Weights of a small self-supervised image encoder: batches of 256, 52.0 epochs.
Rows from block 3 of a small self-supervised image encoder, named by matrix and row number. Rows with one number belong to one neuron. Each number is 128 + 24 x the weight over its row's rms, rounded and kept within 0 to 255. All counts start at 0. Numbers have three digits each.
After each neuron's rows are labels from the 100 images, of 14848, where the neuron reaches its highest value: "patch colour" is the nearest of a few named colours to the mean colour under the peak; "strongest on" is what is common among them. Only what is clearly more common there than usual is listed. The data: pictures of board games with random positions, seen at a slant. In brackets: how many of the 100.
# fc1: MLP up (model.blocks.3.mlp.fc1.weight, 1024x256), inputs 0-85
# fc2: MLP down (model.blocks.3.mlp.fc2.weight, 256x1024, transposed), outputs 0-85

fc1.703:125104139135178161127072183125091085120074151187110146108132127102164114101136110102156135104133154120168132134107090113128137107100135098140149137149149135143186144157154114141180138129132096153129120161133136149179140114155126088089113154179089125130137145
fc2.703:164112154110131098140105129119151133118210128137103086147151141121156098146096148157116189118135141137113163106102127116159147147098118085141154132143107133126109142112131128105152141134122151112101066115132134151104143160163147156149155181151125066091152108
patch colour: blue (71)
strongest on: discs in an upright rack (100)

fc1.520:120103159149112125109163125103129129087122125125187128101130175128158127125155102152139127149133121113166153102117141128138159159124101133133173141099116143130132112157149106106131103131154121148128123142100124147100107135183149131058156145107145128124133143
fc2.520:134124137115133139157084120114086172153126119120126121098114070077091136136108158141153185132130108136162150115124139146146104134142114119183123106147174128148143148162106086169124124140139145106139120146100122138122134102092167138125137117096119166137123128
patch colour: white (85)
strongest on: nearly empty (71); noughts and crosses (55); digit grid (45)

fc1.19:141115122124159111137153173095155114140157119111185170163108151139144128134133105104131161130136151091121108130120109091136138092141131126088158115130123120132133093145105101136122118124111114121171152130085114087148163149125119134121133137102091128143170145
fc2.19:197154133134154110155135079146092120189131107173143112115133103124151101098153101115130102136171124144104172104165125150129144130135134140171117163128114128122160130119183142142163136131117127099104147135110131157135148105165122138160174126165057175128109134
patch colour: white (53)
strongest on: discs on a green board (44); discs in an upright rack (40)

fc1.198:137132103125128148158105128124146138131166133132106122095113127184146122104145122121118149116153130141148126129114094112100108131126118129141134127103141114148117161103155153085146087152100135148129142117122135097165118149175150094155122099149152113143092118
fc2.198:129115131138130127157122108136095128078128113102123160148134115139137109103103121145125091129153148093156102144122116162163139174117140137159146114144098129157149087126136170143114136140159100139104141120100127162114125111138125140142170119139134114192163160
patch colour: blue (45)
strongest on: nearly empty (61); stones on a line grid (47); discs in an upright rack (45)

fc1.72:122135133103149127141125127123111169100081131129150129121134152088174133139142109113144137094177123131094176147120156127142122119116113122095133166125144134112180158085108168178154075142166121109117097167173129133161131095122117103133088131109107126137153137
fc2.72:102145110118090152148151171126077111095115162095147169138164125151105152145156083117074140086136146120165120111120106138171139132137113136137107110144110110138083147123149127132148113111170128127120089122105153105121123122157138156137166150091159167109120112
patch colour: black (50)
strongest on: discs on a green board (66)

fc1.175:155192129109130102151110088154156137145130119114114106137132166139156113121160134139159156110137120136148150115133087121042122113120158165076121123157099133141142157136147113096140108111120091116148116118098125177127097129108136122089122120132128128193171162
fc2.175:103101132145143147146141160091138127133131103133112156126099137151079086090092150148105060142138158131132105150141162126146101129134107150108134134113122138166133115127155169172111146113132155114104123140143111119089168115120182135141116121172138128114128077
patch colour: green (50)
strongest on: discs on a green board (51)

fc1.356:132103124128134127168117170083163136158114124134160106143106131120154124135112131158090110132145143102140154156119093108129136101137133140111129123137091155152117104145148129121118112093106141132149099119133125110125146119128185119095111099110108165160093127
fc2.356:189139148100111111156133138176120111122169136118113112099130166143104174113154152147132143108216107079147097158164115116111123111157097133133132115140118138098133138113144143134123133119132097134140150130126137176144160107163137135169179118176156067122138133
patch colour: white (60)
strongest on: nearly empty (66); noughts and crosses (57)

fc1.734:103103118141158133096138097113132139130142100163135124090105124175122074109136118107124098096138141151159097115127105136148136125152132159147073145179141157159172179117087116069151133135138139117159134104152138143119135114126122155125124132128122137095110144
fc2.734:089084154130115125129110112158181112144128143127162109106135153121121124155176108096105132138147123118076117165135132129126132138133107157119128135110105110145158129126132147075162161117103104125143129142158100146140087172180093082148113145148149114100146120
patch colour: pink (35)
strongest on: noughts and crosses (69)

fc1.230:148137152141150091115131102112098152135125132156117122080096140129119154121074122127130128129159130120081137114140137106129147111150134106130139146120109123147133139141116116148129076081115142122152134156107165141129097142167120094100101178141174140148103126
fc2.230:125110126163111114149155153150115125114130141135167128172119140147114131155187106167122121136143101123150136130116109165090156171105167095094109093121164159115107125145104089097124133140172133123090140169113105111123165127130117154130131074122155138099142121
patch colour: black (67)
strongest on: digit grid (48)

fc1.719:116145113167154126127127120157111124168158147115118152147131100151111156122157138155139104144152123159102157120098094115111144161135175086124109158101131130153137118119155104136107095102151127121110148142105146110156157135103117100144114124097136120097084107
fc2.719:083142058125139145159147119113132124113154149133095112114110109104134160121150150151132122140161115097095109136133125084118148120112099139159116147144128101141069103127161108109106115138131101146094091120160130121114148121144138167131103130142147094131128104
patch colour: white (69); black (28)
strongest on: digit grid (59)

fc1.482:096178137094134123114133085099149122128096126113106146183118164158143139149142136158130181116113154127124171096114093110147101103083105159147148159103094131161147142117115116150095143140125139126149136139105113096160171151115125188125163147086126130123127143
fc2.482:126134123122138151125131159120093125133130128134088118182164118102114117153146130143116087122127114121133162164068102129125142141144152121129141121110108140142156113168139130076103161110107117136105111117087126085135142105133125139164110097120112112119147111
patch colour: white (43)
strongest on: discs in an upright rack (43); discs on a green board (39)

fc1.194:123130095129123127114136114128133138083094105125170118101169103086077198167132118105129128129131107114147145136134137147102116129133135154116125129126136087123138120141162133165168122118152114120153096086172124141163126124157129127102112091091092128139103147
fc2.194:143146096091137139086143141133164155129142144172115123108140166177122141136117130147062137123095137126157113156158120176088130110120111168115110089120070126141181144156145128111169099099108107157152170145148134117081142138150137144150151136111055103109141110
patch colour: brown (63)
strongest on: stones on a line grid (57)

fc1.470:147132140134164110096116137134180108151166124141134098162105110118150104114141115104095124126137121150161115124112102133078170172128098124133115129113103111123116124112173142144106094142130124103133115092112109179148150161175159151160096107165127145136125142
fc2.470:152147117142128089148132138132104186130113124095169116123111121128138137097116112175150090153156119146089135132135128123083111120126116111131148173131104121145126129091127124115136141133215114139108112132093130090121151083120102091176101113125190134134163170
patch colour: blue (48)
strongest on: discs in an upright rack (55)

fc1.575:123144125096159157131138140128131097136127137099098132186139117181132139153140108124136118125123126131124164152121123094131095143137125143102123153099101113153112102119141122123111147155118112148106123103114077116154164140136141195114172139129128140120132152
fc2.575:211166135176097165128139118129095132118114089183128103151158097117119124137124132122170104152173128114144111120098129152121137123149137144129109127123132149127114115150152103089121106142101095126141153128109124125099148108172113097101171127114121175101103112
patch colour: white (41); pink (40)
strongest on: discs on a green board (81)

fc1.505:162111112104120136159120138133110102129166095093109111108142102144109127100149138123161092149116105134128120120096120140109117140149117128114144089140086131120101112156202097084108134108101126126140166176109134180131081084111117113122105143102160082102122134
fc2.505:114124132147079127179119106138106133113131130120107108125119117141088079145155123115147090112130131126123132116139174138117078138135173129111138119128136102125140133111157149131120076114130106104157148123097121124084195169149150107114135149103134155169138137
patch colour: green (41)
strongest on: discs on a green board (49); discs in an upright rack (39)

fc1.669:116112091150103158140098154121100139156131131120132143172119147159135136121117149152155118112143177118080129144107136126131134146150159146108119084145148120163058154149157158117129114119120156145115167098135124114138137073147151122102090139122086111145111081
fc2.669:158112131134123121149138117129109198120119122118162106120050128137124084122098171100126178120145139126140121102156165124145103114102124134113102099093109158135101152121132135153108155133164130128119124110089141106095179103173133140089130107113141107115120115
patch colour: green (84)
strongest on: discs on a green board (87); nearly empty (68)

fc1.514:142109084140149127141126141142148153157144115106122090120133120135137161131151139112114107153142133118146065173083123163081140157132158130115108144134132148152151093185168129062122128120138170173169099097098156120107114153133154159122149128127122124091128145
fc2.514:129123137107129126100100132120155125155172084186109154119119118135134113143100141148144129147096172166141126124133118127110124104141144154140124133113145100112132130098147121152115164130109149125125130123098134163097101113106084145155125131185093145113127112
patch colour: black (51); brown (42)
strongest on: discs in an upright rack (35)

fc1.717:136145111143149121157131090119135140153180129108142130169098126126167194106106138115142122107149114151135129153155131072154145114117178120127105111137124130118139103151093133108133159117175152098166134135116095108099135133139133127161150127151109143158137098
fc2.717:111065167150113153074140108135147106139090120149128147104147130109106146157126165079137090156108135093123115102138127161111113138210120111153156133101134140149170138120098152121141072129081130133126136122137133128117167141089099136103127129131113172139089165
patch colour: white (75)
strongest on: discs on a green board (73)

fc1.352:104114119120166073153126132147157077140098139110114083120094144123131149118115154119168141133121150123132169149133120139139125106170131139134132135150111127157100131142122145124088145134108141109145136154152130099137085122127133146063069092118114171133139120
fc2.352:129124150179080108131165104148156109128099109106151183119184156131096149128145105138157124135110099188149103126108115084161107144125123155135080156149103117074097108134157151140126136127113085115134163154155114149168142146117127124128134123160182155112118105
patch colour: grey (73)
strongest on: digit grid (44); noughts and crosses (37)

fc1.434:119123121117163095157094099080130111132133172065076136133133139189109164084127163108131127135108089135142118101104126126085117118139114196144105099133094149104117103144135152130090139130103125186116124129108143115113117140168100161139111167141144105139121142
fc2.434:124136105136067135142175150114118122120107158150153129127177108109121100075129088121193146144164138147131128152115135144143125123076104129135132129125135120153157092128105148142117117129159075107114129143105113132164123133157111113110155161136110122127122132
patch colour: black (52); brown (41)
strongest on: discs on a green board (56)

fc1.483:113094120098109117125152137134130162091092117142103119094153152082116144105131138129140086162094138109145092117121144110128149139109094165171142154127135171113137163146119180167108136149102095156083147110151136118108191148192093125166114135143111123164124150
fc2.483:201138128127098177163128095115113127132116123098147119159123153123071128163122123135121144098126115162105165126124102130118101144169114125117119143121161097118129123131125147088139184082137116079154117125113111131124120107120174114127146150150164129098134145
patch colour: green (32)
strongest on: nearly empty (73); discs on a green board (61)

fc1.455:137113144141140140152136124117128085127137132126127152145123106091147151174104126125066093178145092145108146151111098116098117109142108130109138145128139100105098172154158146125110098093105130073109129148161117100146180096105108142137132129088131152113095133
fc2.455:129121116083097091120136104104145152135159143108133136148140144111143147075136112124143147173145147081155153150176111114136126094114094128112135110134105119098122117137084113132205134138153129140135094122160113124134080164132104136120141142139112109127108148
patch colour: brown (56)
strongest on: discs in an upright rack (43)

fc1.554:159125090141089105120141152101133162170086163086131135101128120155157113157108124152143113140078138135177162110110148165086133148100134106118152129158099102138136080111145167177109101104139123160116082099137152102102103135124117190146097144148118144129134150
fc2.554:153095132089146098152130131112159104137115114159145148156118141092129143093147107108113119122125132096122115190115097117126142078118134145154125088153124119115111155099145165116118193165157155139147138212098099133113163113137126081156087150151099103123118122
patch colour: green (86)
strongest on: discs on a green board (92)

fc1.79:145162154124115051133140115150133122148087103131126139138167141140171131112099080182151092143106137138131117113096140134154131149124128170125125132153107108088110102136145118117056158111148154136129131114112150114169101155146136138147116111136132147119176126
fc2.79:126121139079135134121142103085149146149117145146107116095161066108093168133130143144127128148145134129070115166120117146164110117126110108153134128102131138105127130108159117119146136124157097116116142070128122153094104110153117113107153129155134104147136100
patch colour: blue (39)
strongest on: discs in an upright rack (55)

fc1.99:107146165072130113159112110126137157111162169136125126114138107191164164139118130175101155104158159184117130083148152162125105179164094140127159114121130113132127125143158126141140149133129148102162102120098153109154127130107112105152099118114152160122142117
fc2.99:138115140147162130109130141106129133096142126110138132078178103109104122155144163154145125130123102110180139108163138150139130119101126093151111078159110105113147115119145163124127131136145136153123103086132101107131106127158126128140089080113180145096093126
patch colour: brown (70); purple (25)
strongest on: discs in an upright rack (95); first side has more (76); nearly full (63)

fc1.33:115157117154174130121131154149168131092141135097126130123122109113140070091139140112097110103116136129094100160126142159154130129117102135119114143142090143137109185113145147071140135140154158175170181081142129104145119155087121096126140141130161122079155103
fc2.33:103105110139138154172124159159146142119138126118083111150107074139112126112125191093119127165136137150086169154067141098110129151111127146113158117164133124124164127085132133128104107102153112124126128118117111116120184146136100129097156097066143095153114113
patch colour: pink (37)
strongest on: noughts and crosses (39)

fc1.141:079144152134108118112113105151153139158093126090085090143096123127115117121135102158123132138147097110166125149075124094120120131102113135151103165106136112141171131138072111140128156106126145104138134108154105174149115116185111106094115102124160125200119135
fc2.141:125130120145139164152103140122141158153158132142162104147105140127106117147103145141133134139156124117106136115154103142113123100154160158107118129073104117085124143151138110126157143131110126159112102159119149153115121174139149103155154163100082084143122098
patch colour: blue (91)
strongest on: discs in an upright rack (98)

fc1.178:158162128138193110106149144141084113145144051150135119116154130113091145107092132135081138114096151124140115126139130152138117129122113088124134077163153154171123108104138082148168127106162121198108112130160106104110121134115104125111067094115101083127116144
fc2.178:119096139138083124142149103128136105131141117131087136107132111126088096092132132099131118154180090155101123151135124114137089115140128122112105097126108125151157130133106111100134150122160138116145122098157110142082150130198108126153153104168157152143136139
patch colour: blue (34)
strongest on: digit grid (44); discs in an upright rack (35)

fc1.133:143139122154120118089119118093142127109124128115127098191102124112125123121144138130132107109155173159139121133103117105102131113100137120131150146103150166129111121130135111134149127129105136135165120151097133129144130125134128179100111120136083159123083107
fc2.133:109099144109110157117113146110160093162127127148153132118165128111136138139164112136104165126102110129134134156133095108109157150112141125133122110138157116150135157164105151126110122104087142145130131097154098120118145140124107167136174156139173102121095143
patch colour: white (53)
strongest on: discs on a green board (60)

fc1.681:159087114138116117116093103186143107102206113119106141123154117123145121133101152139131149132116082103136116141120123121150119099147152128099118126143163119126154087127100125091115102152137122142125125124135121123179112151129121116136118134122111112098146182
fc2.681:116143173142143173143147114147108123126074132129107114096169105121120088164125141101098161109135087145150080124117108153079132117151123109176122149127160156167102178143121112122118161176139119127140117154082122148122126124161114090127162116111120158114102135
patch colour: pink (56)
strongest on: nearly empty (65); noughts and crosses (44)

fc1.518:139138169107123115116122121107110096133141093128149133110125121137121067122126148096148102129122077102118138129114141137104104163146118132093099121145132078151073133140133095171120121138140134120083139112159146134120124119126109126109130135120088128150132121
fc2.518:154146146149176115146132122109104142129143165142118096136129170129100106143124106135135128117096114128104080147160108184119089156194107129124157147109188125144140160100123119119106130138130125138150118133094115150105129142142130120168116155122133153099094131
patch colour: black (53); brown (40)
strongest on: noughts and crosses (38)

fc1.641:117073131142167127119143114233144112138121138128118120092082096149131119159094143156144139143142134138112157098133133136140097127091113135172120142114132155129172140130129154151155129102107097112150133096115133094150083105113091130148105091139141133128094125
fc2.641:086134168088058129113150146087126127122110115092133121194131098131127127143127163120116156135140133110155140160091145107159152088136127133132150154147110108138105109121131158098089152102091123110116099085130136128128158121133120096137115109127163152111133121
patch colour: brown (44); black (25)
strongest on: digit grid (92)

fc1.50:120132110162139118153158087104144085104138123153159153118103122137122190118110110088127109148166107099136074145108098106121136134151090158112129126097151095113104128113146139137102117168093136105120128111134075129131110133088082149112087127119118136131088156
fc2.50:111090129086095148131085092121106115174076160134103098094161133114141106098139143136147176133117085110110135173123145083124121092121139117153151122144130137162161119119095128130094102142130131123126146144114126132123118139202144078114109133102121137136185103
patch colour: brown (68)
strongest on: draughts (96); nearly full (64)

fc1.746:147107112147141105117124108147138164110150093111148144144113119127137119132100139118119143143132119159142111146132141137176132094118126130076115144103164120137152123122148161104115102143084134117117139129201140138186147142132111151130134115158135147149138127
fc2.746:128139097172129162111139152097110146169134114148138120134124160127124157132177095119157120147115126151134160115122128133098180119116093167101138108075083140174129132122138132107109129083154145125142114076138130143056106160103123157115133129130125085154103125
patch colour: grey (84)
strongest on: discs in an upright rack (65)

fc1.487:116158118163141104164132086104123158159139112144087151159117124130115151125150144137127154181082106103119127104139102118114152113185118164108134127097113131122102098130147087141131137140096150152117113117136112141130123120090143140130103137148116100082117134
fc2.487:133133101136139136144118149124107119174121179121131119082103115110142150164102102102100124147106153134124140123090121125120110129120154141093106127142101151129157154133179120116117149121113172115132111121103115139091175084143115153124125125133081149131188137
patch colour: green (94)
strongest on: discs on a green board (95)

fc1.693:119084132135083140146127121093104138143072134138107123131133166123150129129124124105135139161097098129113099112181146131161124109177126138108183110158145118117148092152129107071127105093128117161095136145181100154162155118131106107139124133111134095128117107
fc2.693:120163070115176116151114154157118120153111103087120143136067178150144156079141134113115103123127121109097130106172158140141140141132140100107146149137155099131150148133111120146117132130150142153120106111146148133105137129114133126145141111130142084101130109
patch colour: blue (26)
strongest on: discs in an upright rack (58)

fc1.391:139084101097088125118081100134128117093108078170132119113123133127113089110114105106099108139109092099055135139125152110116115130090158145138093157121132117146090148129102110108149117133117131190145107133152116162189132183135104114093141144155131132142097124
fc2.391:144136166161163163094110087130101176152100112143101146133137123171158201176132120127118138091137155143184153115139136118135150092149112128120145131149155107110138140101148143127107112162143105102096112109139174136140133108113140143172120119118117094127119125
patch colour: brown (51)
strongest on: discs in an upright rack (100); nearly full (73)

fc1.584:141132140108110115065115085087101187140180130125101120140151109125141164133118130170118130151131157123111133095097137080129105123097102145072156137164128145131157146142185136096155108144114128125127148160129135126147133133160115119135108132157113136129166151
fc2.584:149094119144100130120161140093160133129167112121106117118104136142126106110100131142143090143121109171167114162155101147120142148122130139143095130142156099113152132110144140086127160130176113128138187141148152140116096114132146111135171140155117139174127118
patch colour: blue (49); brown (41)
strongest on: discs in an upright rack (50); stones on a line grid (47)

fc1.754:116147164109092113161126103109118111161181141069118094134123141130134128126115143162143157131136136157117089097140126144083128115129104096144124120158110113143145093111158135113183082163079165131113143118119134145166129139167139106160130131140081148136136156
fc2.754:107096146157160145117117105126119132146140103134140138120128147144119144139166190141128137086120127135139108166138128132130125129151108101115143165144161134146126088124157190146146133138156136141126183150151099129082148092126122167125109070136143172140120122
patch colour: blue (67)
strongest on: discs in an upright rack (92)

fc1.479:141132133133193075124169145076124139113134115114116142074064133104157140139112115107126136131118127121130110179106124145147109116162141090139112098158084107148091086096159135160107139145139123125161118140144107108104172116164128111087096183158098132118109119
fc2.479:115117100121106113137133147161164148140126172126150094141138146162130105144191136136146119100164151174136174068112161107125147140142136131127132146113150088119102131113127108125112107066120159154101146129108134129139132115136117124165182088164095100114153151
patch colour: black (63)
strongest on: discs in an upright rack (87)

fc1.186:144167126148129116151098133112138107150146150134086140136143146095124148149133118118129118130144126104105101125138097125120131155146126171140115086133126131076075120164133163131092152140126129198116141093115151177153130152149108155086075130129107145125182133
fc2.186:105112110105132178112131151076159127118100140144199112160116121176146130147097117156129171165104132152121166130119130087104141122102128140083126144130112153094105094114122092128125165116123143119126139135093143099163142139121154104130130118119157096174102113
patch colour: green (43)
strongest on: discs on a green board (59)

fc1.217:112161113096158113145134105084091103129143153113131128157092147103108142113125181118149133178140147153116103127122144099115134140129120106134101111121156107094164119163145125136117136125137123169169120124135157130147139140131138151092122106118124124147049123
fc2.217:122131094123096155117115151133098149152137136139150120181137165133138149124157145137072125101141144126142152093141141116125143085172137123147136136118155107134109148182129138080114129150068111121150104105111109103112113138137116153077136128111105079148148125
patch colour: white (47)
strongest on: draughts (36)

fc1.132:094140163143103102132127156126172130131109121075101163115121135127139114140144146102080144126106159151109136095083136107135099103127085134102102113131071149121134065142157156098167130090144129101126155161142107131096172085131136105109103141117111170132109106
fc2.132:158151105131098153144103076121145138136116121136138133136125195122080137117182135127086134142092135100134166135132125124130124128184118144126116132154107138125094116126124121106104126105142130185158137111143133105146099134080169131127126115152132128154103106
patch colour: red (41); black (27)
strongest on: discs in an upright rack (35)

fc1.490:147095119175135106114132145123119143152139110125140105159102153149150140112130102132100151130162138092101116146123070143130138120111138096121107128087125137145149130136152125158138090152133152151092105115139132109149144080125174160077159096126142139091135098
fc2.490:090157105085129076143108126180129112127145160073135079085092115095118132145144105150110111119147135092151152097149148118111110135123117150106133135134128141121101123130134101106115101141110146138123115130105090117169165118163152085141106095118113144142137118
patch colour: pink (53)
strongest on: second side has more (75); noughts and crosses (49)